python train.py --encoder_arch="regnet" --model="model that answers yes/no questions on an image's attributes" --encoder_widths=[48, 96, 192] --fusion_encoder_positions="sincos"
Rows from block 3 of the fusion encoder of a small model that answers yes/no questions on an image's attributes, named by matrix and row number. Rows with one number belong to one neuron. Each number is 128 + 32 x the weight over its row's rms, rounded and kept within 0 to 255. All counts start at 0. Numbers have three digits each.
After each neuron's rows are labels from the 100 texts, of 14848, where the neuron reaches its largest size: "fires on" is the input token at the peak. Only what is clearly more common there than usual is listed. The data: seven-segment displays showing three digits.
# gate: MLP gate (fusion_encoder.blocks.3.mlp.gate.weight, 1280x320), inputs 128-191
# fc1: MLP up (fusion_encoder.blocks.3.mlp.fc1.weight, 1280x320), inputs 128-191
# fc2: MLP down (fusion_encoder.blocks.3.mlp.fc2.weight, 320x1280, transposed), outputs 128-191

gate.675:114139127162188150146158187177168080164146129077123101040110142090151137132123078108135143158133092182134084142139146123151084146123160164130131125126141152195153167090145151156061116134087131
fc1.675:167111152076093125173122137091151162099112121206170121131094114107127172144073140147055154098118132098175114141182097125126155213143131139088130047137102067122115066130080164135076148142184142
fc2.675:149127149124098050154107136149086120118165089188161099200125155136198117130165148153116103123119164088122148149103107055141138089118165135120118132125193117106153152143154142112120109142184099
fires on: "the digit 5"

gate.606:080084114188154142149120130131141106077066109124053178156195119140114202091131115093094181112107185128132139112160111133084192136184161136135174098130156158142140153100085126144136140100106147
fc1.606:157133115142133152115063143138182164143112163164169091174069075177132139141141176113132106165123086226136139096114115140144116102196088109065123113192204124124120116086147164133082055168108116
fc2.606:138160103116181107107149131122107116165169137173128139148148112080140121162155125108126159102112129109156131174143156073170145104102118105108061123127166132112125036140194201086135137156082124
fires on: "glare"; "the digit 4"

gate.526:130147093180080075150106112123160185065106123175074055139146096076147112167151158121089159204170105149131157075155122125080110121114156163155089090023115081164125105109161081115117134181136084
fc1.526:102092079168121050138155111130142127090117129065097134147110104096130135113050205128131146158129191133122131158090137072147127139142066086143133120127121119159102090115123146166066108144094122
fc2.526:176116114215152064087116126152159077128108094152138135179160139123134112169068132140071121176134121167138090155088181138139139142095148088139140121128177089105136123147158183177046148146145067
fires on: "the digit 7"

gate.516:151146122197171111103122138110153106151111187088127117134132130121115130118150120159132144113091068153092185136168133156137184147116137113146151123177123127163115149171133132107125055144155198
fc1.516:121106151068127139153083082153123142152104084139160168136143098142149142147085171113089088139111107128086103168175124124173132124148136162132110099204109109187141089162157161110104106102105098
fc2.516:102095155135127147190112146115128109150099067124181119097083172082106099126107154201089117166123057126154118117089119118114138124112155135106117132069151118098124138124116107154143106123131123
fires on: "the digit 9"; "dark on pale"; "white glow"

gate.455:125103166118102071100097122147156162154090134190150119132181101117157078120179156095113131161113104113115114188122111127113119137112118071070146111136095113130106128152096075118044166118136097
fc1.455:126138107032129157149125116107078113111187124101090150100077202139106121043137122053100099210123101171148117122116160152099058136113155073146096052153130106114151103077142139126126078110138118
fc2.455:158153118108123118052153126104129131081125090172122142137080137135134137093171099128055100164171111155107123087145094145168103179100087094137145116112152094165160113117168177110213077123169169
fires on: "the digit 8"

gate.600:160112135071119154089120126121091114098095093187131093114179138154174133152122110151184091098141117118114114082117105135144088147157196128117143133173099164141115139150128127151167146121089128
fc1.600:138129139095134129059091086114063110104055078161122087137193136187139149180129112146182111127129099124122120085122150138112075177156165156137144129155109182140078159150106155139156136108093144
fc2.600:093139130168134111153137168125142000172161161133165135102093108130135126072112176113110132078151137026202083130177048097119160121103128102150156110123135138112149124173255149136114162140103146
fires on: "blue glow"; "white glow"; "the digit 6"

gate.620:103139099171131050118145113109143112132104103151208177115129030155124171136147187143113164116193182136096104148117143140161157157146087130152129062187103194127091157098148146124124128134041081
fc1.620:113180138118160160180127111161147122087151176110116093126131048159145139078169132099160126137110133125167144154101155136115096159118122085065192133160115074178098122074128153120087142193132154
fc2.620:094109102158134158139144172076130131143045163096063172114124096106093105114148090164121140123117134142134161142132162137126123138101141090136160128127187144109101157134138139136109122101126113
fires on: "amber glow"; "blue glow"

gate.729:131093127115149105113128097123113169112119077091165086145186100114173133139103127181161102156190092129100166060104155197190125207162142225131117183163102164205123144148117131176140146113106142
fc1.729:083083148155127111199161109132169148137130180079146151135079110147092110109131149125120163089116138117096148176155110082077073047056120096108120062078112099098117084086158069078132135133157102
fc2.729:165112159114080144137133103156086215052122113143109078093189128166118117173167081125128126149093109205085122141109143145154099121143152089075045136137126126086090074111000094095159105092120121
fires on: "the digit 5"; "the digit 6"; "the digit 3"

gate.156:126121173127135137111148131134135097127128163070155128126124120119115137136168119105152070139117154105099119182183193097152134134164107140092168101167166084167120128194129096121108111162121091
fc1.156:122126069081159054123134136095170076143131126160160071091138132150154179147183144106149180153158137082103156129180197088126051123121157118086101154168152148144171133141158107123108095148158105
fc2.156:175104156116158148112163086047149128098073074105109129209131108090120116111100105153149151162140173084165100127168099108145170115134169109114183120047081095117147089140194188101124130112105171
fires on: "blue glow"; "the digit 4"; "the digit 0"

gate.435:125131059117069094085100103128080091127127138065141098152120141132054132126172152125110111137148104154093134133117158115146098184094105089211149159112122124123117103091143125088110124146143177
fc1.435:155043162109127129124083076075111141129154171142198145170159134149114120114166156131156141089133130080146103103161108147101088084129127084111130139122094160153163126155091161166132121185096131
fc2.435:167107129118139052141125165133115152079143118140139113116131103081108120080104059153148067150166137161147108108076171139137127062110093075096049161089151132142142147152118107135092098140115132
fires on: "blue glow"; "dark on pale"

gate.432:133092094133099054115104038119134112119169124075076108089213069122141150155111153105127095104120122130139137179140133157128130172162172204141157175159136160128156137133148128097163106111101157
fc1.432:153127115150111067096081052145059132115132160101144086072170111161116189153092159095158099074146108145153171142127113151146112141117194134130122130158142140126135162127128126127125112093073116
fc2.432:125128103152106151140165141123155021108159117134132174132068115138089075084142137139089171126130190055237117155118009094155137100137089089125185148142106143129131117166255114152135156141143131
fires on: "glare"; "blue glow"

gate.234:146136137085129075122173098098153100073076116166127108110167094099174107102115132063210175161106132139116107097092114090103100114135085126117114166137152126099163167162145115164114122128159116
fc1.234:122102091133137161141124110069130136064175120114131109185139094122159070104114146187147138133152149145136153124136104120093110157129123106132076127108078126076137175130120104113075160127097060
fc2.234:113113086148076183118113136110124150097096181111148092128092139120071042111144207157154173115188081152138136079127104179113137126122144197181140183133141120139110100157174154123155152112185135
fires on: "the digit 5"; "glare"

gate.271:140171103133124150074145141139099103136128051067092162098111121109134076126165142149066150138122116121137129167098125140180120132153131145064116143103187039141135098102134127141115076168154124
fc1.271:121179100107099052099154115134152123123195124155080114169125176108132035121181129121125069146119097136110106157153161063115110146120048111117089136063136074129150096091138116209088091128192160
fc2.271:128161073136149141149133116130062159156132135123159162085124192129119078070128111097116138130075095088042144167107095108145149054138061113139136150105172108152116069149175131125108148139158093
fires on: "amber glow"; "blue glow"; "green glow"

gate.297:142016132106044191188083142113095145139135133089125117128073135091131106100114113127147134172134143119150089144109094142135138131152154134126107107091133066126078078116085139102084123126093162
fc1.297:136130023129145107123106198107156127101149059085081106156143097170143136120152143167095117144159107176130113111135119070149206129142108128152205080124124134138137114109126125157190136151075164
fc2.297:160125080134098040104092090151084166113184129126172100085135167147087103121137136094146093156169139101106105166099124116167130118089176107167124129122159092099075165154123109144122159145166092
fires on: "the digit 8"

gate.247:093110093153110125130075097103101146127160142111135088174143116081120144091142123170157176139104107133125164136104114135108115084182175101177093149149132097101138162155096137086083186113074153
fc1.247:162128121131080090121145193117107110147147091053137116149126136105090166079054192163089154151143121170098147135199121169109124139092141132150145146137165076112094086152122194140186061123099154
fc2.247:076129082102111130123109103122104120208180124098057137119076093132126144086131123136158160117094122126137119112126100145190137188155154121153140103156151107160167046119174110110165149096136103
fires on: "the digit 8"

gate.189:094121162151090208141079152113104148168100092079089137176063108122182153139120189124149135205114126140120165141113095145165148171100107109131146120148122065114148122107182134152104133063054149
fc1.189:119151101136145080173161113130133170128157162195084148096127112119133138096075162099107141127126119092146122120137147172135037097129103114131098108111137121138128134104149153124105116132164138
fc2.189:120162096144153145135117073114097127191115133114166137111071189148117108117157132134169098058103150153159163129197129170091118053121170109162077139151179148079096126134107110152113073120079152
fires on: "glare"

gate.363:121106134100153118158133137073150115123138153159129116180132146149138160116154098111186074107104062131141131137094107095127095117108080085159120161107085094169106055148102108176121140184077089
fc1.363:089135111122161142148102141156115099145079159145119106133183080166164120162165137100135126090140104196106107113089148092100145170121128108095119124134126170076171114115140140145060136116181097
fc2.363:069106149122107174103150105111113073096152125126116155106110101119133095096160112172123144143023099123107089148136097157124104145113098160169121159131151087111162173135111106111194093103100100
fires on: "the digit 4"

gate.346:149083130143127087130131181049170174151111123113077185135071168131186110091096112129164113138097129133145129070167167120116108123105131192111112157128102163151128138121165105093116162126081138
fc1.346:115121127084191137143097064122139186092123183146111103069096173173137182206075111130100165052161105107125141194165126122155173127096156161168114105132157162177128123114101123126166153127173165
fc2.346:164110149142143147117200186104105105103116089097129115108134090179089137134121115149130074179101155159094099125046119189166138102140126147163110075104136165200063165120106224121145185146143189
fires on: "the digit 9"

gate.38:120088086101124090081163120123154145125114174125153143156123137185166143089132188169129183105160179139103050103121119090138096114146122057157080194170116086088140173135146093103093099144080124
fc1.38:163187098166121126093128196074116161151138179105023125090187116119104127140156174121126127183166130144151173100131087105137134117106108171089090128136162077127161106115143169127161175118145099
fc2.38:153149136209113211125112100149107137123109153105150117130170105165087143102184174072150142143121141136137131129134095111164106097146105089047133149118121128103122103142156137151134101101118123
fires on: "the digit 2"

gate.278:116124077040124080096153116041154121154131149127130103162104224102141149172140162146138156139149131115134042149127119102115143109117136127090141163156173111172158137134136139133159092105088132
fc1.278:106181115118131138126123083123131086060174118158091120207146125132174072164096216130116144140143129109094137119142071110102080137161158118114119135214139121107113088189090171108148125089120169
fc2.278:087169147121148187134122087151088085090135122164157112131115132088162103141175130126164119145169150129096139146151154132160159138054153143105096099148155121175117108121085183090175150143158126
fires on: "amber glow"; "blue glow"

gate.74:115143192105134102181144118173153159154101114137089160189077149102110071170128153135035105155107115112120130147149152103175133134078099120148109150141085095154111137135142084163115115119159135
fc1.74:162119129140114087100129137082140166103139131127106123142173041171155157155172156134105112180128195109176158108162161173169170169162113022102093119122123125146105152139160125151101108043153142
fc2.74:136120094123188101110156081157138139130138193148093122168213125099118126067122159155187148144104150118172112098167148080137109102113120113095117145126145139112077122090128112170099079149118121
fires on: "decimal point"

gate.743:104097140110144129152150040145085135127143111130100105085128107061105093132131096131127114084153109130103083140106143102159082142135082174147208141216146130084147153083169156125137140123118126
fc1.743:166138148149118140044102152084135120199139091181136136140114132118098109182126125129175115083082127163092145117087095134140178128154146118172159110166105190137112121109152096215057171110140096
fc2.743:128158144106119163106129066159119211094125102092129136113121125168137098080171154156113155095134092129127069099155122102129163153138099047134138177173162110115134156097134145118139121153136131
fires on: "the digit 9"; "glare"

gate.492:139123141167104140056166138188106131147163111195168154173134120141131148087130086095133080071120136171128156113088107131167084177180144179172164119100101086162137130113124153124054129120145202
fc1.492:155091135121125196134154171127146103141160150153139163146130092114187118144182154173137154070092123126186151112132138090138099106132125143159047104147182126163113146139119173171095088123210121
fc2.492:102106100131141120133138092073137155131165108108134148104093110054135112127112058092111172105076120124126125173110056159147142154115116151112138136133110107200021113100147115113141151161122131
fires on: "red glow"; "blue glow"; "green glow"; "white glow"

gate.195:099198118126175147130135107104115135140141111128170162074193154157186146126122129167151137112124161125186077111123111122053103149145102133125119129106105125064121094178108118150179164156173131
fc1.195:118119118111151098096148125105093135107132145074147095088100101042127092115153128129177089143079154133185129141157077100104164102134108126130169135184139144105141109148088208124175145140107143
fc2.195:153066116126132126047117146137086129141155121164124117135138097073097103132138139121135168088081139047145084134118145089127100104120077107162177149122137154076139140095151118100078192143117131
fires on: "the digit 2"; "the digit 0"; "the digit 6"

gate.692:139106127174152109144091107126134144103141158114105139093158138179135186153122089108130112112175140095144126138115121150137091132142135098172137136150125135126169133086123107165145092135128157
fc1.692:177144191107138136152081095136143144113146147154158134097071124105124133074153087104140092101103117096100147090101121150102169131179129178136140111157114131141114087140163124079158113168102051
fc2.692:130109128078124097060160137136158154085076066180107129108129137200112086074106116156074173109150097129086155107180096133171160199164117072131083109145103170081129148131138156133099177164100115
fires on: "the digit 4"

gate.105:123107124160246100073141139120108126123156134146184130123171146194111106043141130154163167143140149176127146105172150149069106183137142146102237129088082044075133123089159112103124121125080139
fc1.105:117120093110069139094177105172091120147186084114121121124142114123145195163079079116086109104159150121144121154101176090096188170128130152128138154142102176140137117128136109146131115107141164
fc2.105:151117149109139092173104157145157117104095178189126138190062094154154060161155143110108165168094079121151114191110095118098122098194144171164084101127132151154155152168120146141157162111115099
fires on: "the digit 4"

gate.248:111110181122070160095148098161182169084122136142083126127093109075169043180187100094181156107113101127112182125126155123151149198084122145188134137071171101133144116167110189098121109163102141
fc1.248:109136192141065161087170148105204127102133164141093183145042102087113149187174135153140147151100135192106163142129151128119141186125111101127133119111118124138134110196068157144129076183096140
fc2.248:115095122105186113143150121113152019139119150086120125131134173103111089135074128146136137142099134040172109120154011136133150113122103079096158124158133129160078143109255073114101154113109152
fires on: "blue glow"; "dark on pale"; "red glow"

gate.155:126181086134141097128125082169160137107149135104156167140135162122088126077136120152060153126097118136102161131145139163155099124102132084166134115189083150183117087101151131122144083141197124
fc1.155:100131119160200136102109172212127133182141107114212140124075131132057137124120104137158089088148154132168130107142123122102155119149133125097141124150101112124118171101105112156154136152152106
fc2.155:167119124078115137092094129042131110135148143127162110110134095079089128139135129105139140168151164119124130135158121170086125075126128120184093118120103083177176106130101129107165041066197097
fires on: "the digit 1"

gate.340:143125184109117105131102120152065138162131129123133120201115135120059116089144080185197122118134121095095185177120169126096204133122127185104085091133171112133089109164133117145135198140118147
fc1.340:107089115082091154125132095132197109104146101073096148120128056111123090135129122135152101123097132099067120102120119099109093158226126109148143145121100097112118143122154138131114065135111131
fc2.340:144142128106173135131189090116054108148169143150158099053131192084131152056102163159160161094131118114144181178097115086085202120157140103156174180124148119099133134099097167138125129117149083
fires on: "glare"

gate.449:151096069131129133111103141195117164106108147151151099116048110098125130054119118107147105122169150118106195133134120120083103150089111085138096129120104111153126177149129114120101081139190147
fc1.449:142158088109122103173149133156154171097179080167112067170179166102165166133115107128153085097112127140118118159139138117096128126130131178114093113154152181118151069089127130124105067131165067
fc2.449:128173150206108138135134051104106141183121137191170120084141156100133147103109100148146145092102163084133126172175154153152072141102196109063143166123146145100118116124162117120138106081198151
fires on: "the digit 4"; "decimal point"; "the digit 5"; "white glow"

gate.97:184158154096089069115208162112194179157180136104142107104117121185128086123148137118160108098178173093148143213106120144066154116132127142123110119101129144164141155113123098109083121169088082
fc1.97:128163066073128114140179128112156165185096053115120137159116191111138143101098144161095100114141108078160088125036089122172100139112134109139113133172147147110142081145117154145174085200128130
fc2.97:161099098080150093108147141128101172129136160076115108131088164129159097106173132130121121145216111161109105120144110151123183105122104191106137114111122157126160127143161136121192104141119121
fires on: "blue glow"; "green glow"

gate.8:150149132053055094137164188112083129138176172130184104103138093196140195115125118151116165138118161052146134131129161139135092145155089091085128107086076137137091098154067120133112131171111086
fc1.8:143087126093082144084099155102152126093105144085142171117179106158237114159119161102098109118069182124124162117081094113163105102105132096132184110127172117041128133075133131142117141183080181
fc2.8:150176166185126149169140141161150139153150117139131154155081080082106192131118144117139063100153112129111147152148144124184133099141074067176123113155169131150106114154115167137116107070110050
fires on: "decimal point"

gate.572:148125116097109189142088123136151148110093192107061120161124094133158137148132135167145177124122079117129150142152077122093176128181176100140079121168134169147168116125146095114152151107133191
fc1.572:115104154136148147141115093128126138153083138155151122051078147099177165105174126090152159187120094131163094116099123133120077130112066182113127139115096095159143103150121121095146146131115151
fc2.572:130121172173093115148139138141125157082094179139157122103139150190131129117108116066107142139129143126112092104111053135185121121118149124131164127065174162166120150115104101087103105133084140
fires on: "the digit 5"; "the digit 9"

gate.397:140035119137136148148101147120112096156190101120127121112111126211127173126136137135167109123116148170151144140117135080090133072110192132113148140103135164129148151108132139133116108109136120
fc1.397:130144119138085170126138098168152148093151172090162146177153190130088105116118160112141129182112136119081117141109153156138104052136117134130102087132111099123127126129112163103066132140108102
fc2.397:169161147112161108111170103142139096139129110198132134199146121127111155045088191133129134185171089168126170116124121135132136105120112102141100120130104153137156117123059158119163052168120155
fires on: "dark on pale"

gate.11:156112136154112051082114066137146124088150120120101077091118185191168126136139106113109098110174134136126181162130126122120127181172095105157114151186157136103111093129163055137120178143117147
fc1.11:084139176179157086097150071155109138154146138147140148134109080053128175111092139111124130119113136105117131188139147102061114077097143136090116111149106135103154131126157168084133132135141130
fc2.11:148150066145102108124118141123089127150114105108185142129121133183104167094143166157083124053144121132115088124132104097158138121118150071157094130098150202154092091149155066140113175199130117
fires on: "amber glow"; "the digit 4"

gate.670:151089103095116106121110071165145127115100128083139121106116111159130094088076134088105127084129088155089103146092149142114110129136147122127125070127124134139193112135172152102140181167103132
fc1.670:114145118101132085093085136146184140150138131078123118185105116155161193146109109144147155144161120071102101155154173136156172094157149170182055142172143128163144158144124095100153146117139130
fc2.670:119168146156148103167121147117140106137139078124065155105168100082145165177120164157174178077122131105152142112200134138139122106111102131138106149117176113112097126169161071117124175145156109
fires on: "the digit 7"; "the digit 4"

gate.287:100161085163183113130106123163156106091120107105160153095173086118118139110155132084092073128148139129121098137146181104158101150111089169156141130153065121103107120159133134092123169100093057
fc1.287:102099135115040106105167186151148134143116080110147148122163190082103154114109114155122147102104193135123166086113144095130134138155188112092116108108156139063094140157133152139114147073085184
fc2.287:079149143144159098154098176103119122097154168139120087119121137144124132136131089157109089115120134119136144112123142180123157143120115148166087110107119119160136168114186100130078104150169113
fires on: "glare"; "the digit 2"

gate.198:109092142105178141112159121186144050177078145126134096181165147124123141152142144103154131108162131181152110155116104173152108121121223140140119124091102080166168137101085103124125148111143091
fc1.198:131106118103168183125069181098213123073120179130119096140109122168123155116125093143148176090189132112101111180130150128089139070115116149166151131105153136056150119170143158131050119118107127
fc2.198:160128050119126087093104120189144178128107170125090150085190118113200073145175137173127158082195102130141103088175136172105150077138090064132090109064144150090142163117131117127162192146153107
fires on: "the digit 4"

gate.708:074146158053136119072127140153102137080083119078082147130153081121140097105113120123171123168135100111116149165147183145129167142146109172117134139152160099130148106124180169107127148096078122
fc1.708:139118112085054094132161090153108115176145100109075094129075032105088091157128148146124215130098122120135127128069140194087120110154112098120169127072130145088119140093145164123124195173098106
fc2.708:084152240143195117134092110180088111140118111141116074110114114099125107142107167097071086131064113145122145128102153112143112105134124157100141112105134135126124124137140173161090117086091058
fires on: "the digit 5"; "the digit 3"

gate.658:128171112128151144071126163103156117087145109125139094086113113145143158121155150138139097141154158161117116152161102153105102124158166102135096142127144111134138161169090177113118089149093150
fc1.658:146133112161156135149084149165189147165049099118109129135123105160094113158130093175121187129146180132168090073142170158135030142121196112168120118113104083087116118076146121147108130139144122
fc2.658:157076152179066122180096167200094128059076107111144097130139011142146116094102123154160133121122100136147086150128127140124158152089100194186181119099111105113177136106106112134128153118121123
fires on: "the digit 5"; "the digit 2"; "the digit 3"

gate.427:155125097157087142187156152139110173083118145126135091130151158116180125141091138103102109107127177101148139126105170178128111081144188107114157130221115150145120105093108066119147152174140117
fc1.427:135183110160104091131134138138154124151133124121158096106157105140094164156107083124160131085137204115142152187114160141161124095151150107131113217102184173096121164090127163156105184138148102
fc2.427:154090125170171129125111190163164106106128182110080155055112122177121108154140144115117134198128120149105155172143124149110128120088147087065113155089157148147082157149080187128136139150093126
fires on: "the digit 5"

gate.493:093127109151105103204114136176123109126179139171123122098137189128140074136173085126169075093164121135137123127113101102086095147110161154158120113137130064107126082148124192206148127127073141
fc1.493:139079157045137121109138065113107099171169181090108103152142106125153114112100112175122174106147086110152132143139185124149132107084149073168144106099173157112117204128138120141163138133071047
fc2.493:180140130140126166149099158115081158181177121139129099157173091139175163120110187138110140157166157144180217132172123143132128115137127073091107135188104151112115123146128098150135122157124132
fires on: "the digit 7"

gate.588:113165147041133145127134146163119133114120120161125155130117157125112172156141069140177142189160134097128115190133144117095101097160174156096089178172146147135097126135097224066214061149172101
fc1.588:134104103112128117204172146111126128160154147076169105120079124097092110173151195136132096115143196113149138151101150155095080130118148102156179141109133130102142140105144140149134111164100088
fc2.588:158169092168150161134123150106166102134162087164171124130111174107113170137133144148116117113120140103117138133139136135170100066114111084165117172118127144149132143144118143107136064126188116
fires on: "the digit 4"

gate.609:168097107117183071082144094167147090122092124176145123107116151060141129127098133099128149104101138080076124118145117147100104125146133164157124159152184126100111187131115127132128138140083135
fc1.609:185116176138177157139165122039091155179077128184147122183096149176128151135183104100118062149125123129166162193093137120153109128170177191111154112159183158145154133150083110150066147094107171
fc2.609:073068110145164104104142112091197157126090115155133139152132094137169173171151133166140079101109079065159122079111126050113155112169099132061126130103146152150171152129108132105129144198119152
fires on: "blue glow"; "the digit 2"

gate.232:099123125132113126112103108098136255113139133151137136128163137142123112115120145143110143156141156255000146117146255120113122111121111143249129119132100121119114122102000127127114097114149073
fc1.232:100103176090126095095155102086127131176150126129112111083149207144096093192143114098156121173109097161073161146146159145176182166197160105107146195194157148159123103135167124143123152116101123
fc2.232:139177178103119148114111163082166074149118153076081137116086107099137146121180164150167170148115167100178135131140040117138145132127124171156170209169089069141116114110170089175106129126121162
fires on: "amber glow"; "green glow"

gate.91:179162123137134101064114160067148128121130142123171094145115099134105113122138141128165129152111150136174095105130096128138075138138082138118102146170127164144150134084071112099146098082058094
fc1.91:148167115195184129063126167121127162152116143174125161151095126133111151166116112107165143153186164094142177094165160145124126121111135115123182108122148171164150084101130190142122114133153167
fc2.91:162110108111118102140101158145144137077147100178135156106140102100127084170165110176141142156109113132118131106139123096178137138122154083172142107118061105099102109117150111147156163124152106
fires on: "the digit 9"; "decimal point"

gate.274:129156149136113098152109118138103138206109108117092187158196065166150134091128095128154141250137129129184092164102136160116121168161100095169104063111143128139126089109098193105119104138166140
fc1.274:138157060101132125135127092100106125162140164150115137130176156152114097106110155156100161104107090181098156126088112146156059143114062105136122122154155119144186142125156140073128156121088085
fc2.274:072077124108126171193168132131171130095123136164151134179153150175068112151114096165161089167110167156127161122115137091074146084126103114134142094130118123164178125097088087099140120181119143
fires on: "the digit 1"

gate.459:203122153143111108147145094147165104067140109164062127117153121118133153103102188149129138133150127132144155137118148076129087087164114116130103107144147111108122145106138127128149149151077058
fc1.459:137139116150107150126140121178110129210138141099167111113132112166171141117087110057100141085101171120165176104210157110040149149142123176115120100153148057076136165145143121106089159127213171
fc2.459:136089170084120099151189147175172184095196149066131108151158174121125122136148147112106093104104154126069108187138117118127156139093127139141132156143122099106102125138076117153163068095136123
fires on: "the digit 7"

gate.668:152127110084186167116112122105108136167105111137099091084149179135141152100125167131093156169124104123108146111155119066144045176161170142134188060130120178168098161084144152136158087128079173
fc1.668:140105133170182121116120103085114136150107203125116117143143133115104113153181069188195063098104147166129136075106073133174142088090149144099122144083107041149120155124129164102120085141157117
fc2.668:093073196066142097109116140112145090187142104143155128123134091138129138152111100144181148106094137122155115103137153123065114113167136128083109114113149138106156147120124169147151139144129203
fires on: "amber glow"; "white glow"; "green glow"; "dark on pale"

gate.613:115174141118138115045076155112100145071081120190151089141134148150143127156088119177154084144147103122139122102097116125134094162182201139138131103124116176091087146180132177148137096145092186
fc1.613:168123166066130133060130176122109124107118151145143162160145145110106096146119092164161095136151098089112136080125120133147106158130148129108129154178155155113114167169137204089093172107049200
fc2.613:137187065165156106084146145132137056121156089157118120071136173166147101075115132104126102142132129098169094100164068104135185105086128137159167162150127135158132131177219102174172146148149166
fires on: "the digit 2"; "the digit 0"

gate.477:094114118181165145062082139106120144098132125093122131131163125121128149121108126087184104085122106135146150121102104128134161110145078148069166152121221146124136120119106035174137125165129094
fc1.477:138163128104162131092098087136129093182110172086087071143103127183126057143097103080096174089129128137159161140144169136151125120126102089084092136149135148159122134107159191090129103094099165
fc2.477:107102091122088141127175159141070143091105115151077170103119147094108203155162161067099126076079115116108150152126121086156090094077111102126089075126131155127172117133148138155153138093130157
fires on: "the digit 7"

gate.276:091069069114148161113134136104074123125082166101123133122122109119153072080075139163109119104103122109144100146154176173136092109125110110139076100130120100068119096044137190132082194140099136
fc1.276:127183147104115135082132097146154129167113089129133131135095142160147157119190120140145087124107099112119156084165160174193093134163137133135165125093114147067116096118106129145117086132136127
fc2.276:144169111149125156123091199182114069134156121153088138119146203091134163122136131153089134048123063127174078136106143124125142115149091156159131116158150124131102103151073086143115083116140143
fires on: "the digit 9"; "the digit 8"

gate.187:057122072079164130094178138121101110153105109115151140168146174156120151067123062111174097121126139138110140110143162133065097133080120169142149167102088159128133100131173111169129123115114175
fc1.187:159127127089177125150161087178178101118182159156171146145138119132151151125087159160096116123180123153139137141078091142142142193178155115148131154117086136106168096140136135181177106082125084
fc2.187:113090155135096107131136097111152127103124118168147129180183119108132121110099129155119165157099133131132133140104118075164093114086105146101129117149173137108115114110088136129172188130093149
fires on: "blue glow"

gate.122:126095130128159164133126162066123137073094074137150151147099123142158121088212149143142097129119112158131170168142120106174136158111125116139136102086133127147095163082169135117181132083114096
fc1.122:205115135164127133171106156166086126151169171170114125133132136084109211135126148114092085145095080112132119092128105057120101143102151181133212185147106140143134099171116115146123153134122127
fc2.122:125212078037147108129117103156143109174125128136140115119164124160126072132130186135159116090144149107129119114132149149135158101124134191083151129140086134141193119132131100087075103152177128
fires on: "the digit 9"

gate.701:115100122131137111149188192179134167146079115092144091080190169125119069166082130120152203094153063111108098115047132087135101093118136152064143184124116120120147142125098180166096128175134119
fc1.701:118175091155132092159141130138083144162055172120102088174125133106165173134173132108118129119114188117100116142096142095107105129120092146171055102083151182133099164075194156192118085162111136
fc2.701:167123177139134123160149084125162103155148088145182104157111115172132085135149194162140092106122137089097128157120121098134128109125142071126053120164159146117122140167133166091101132138164166
fires on: "dark on pale"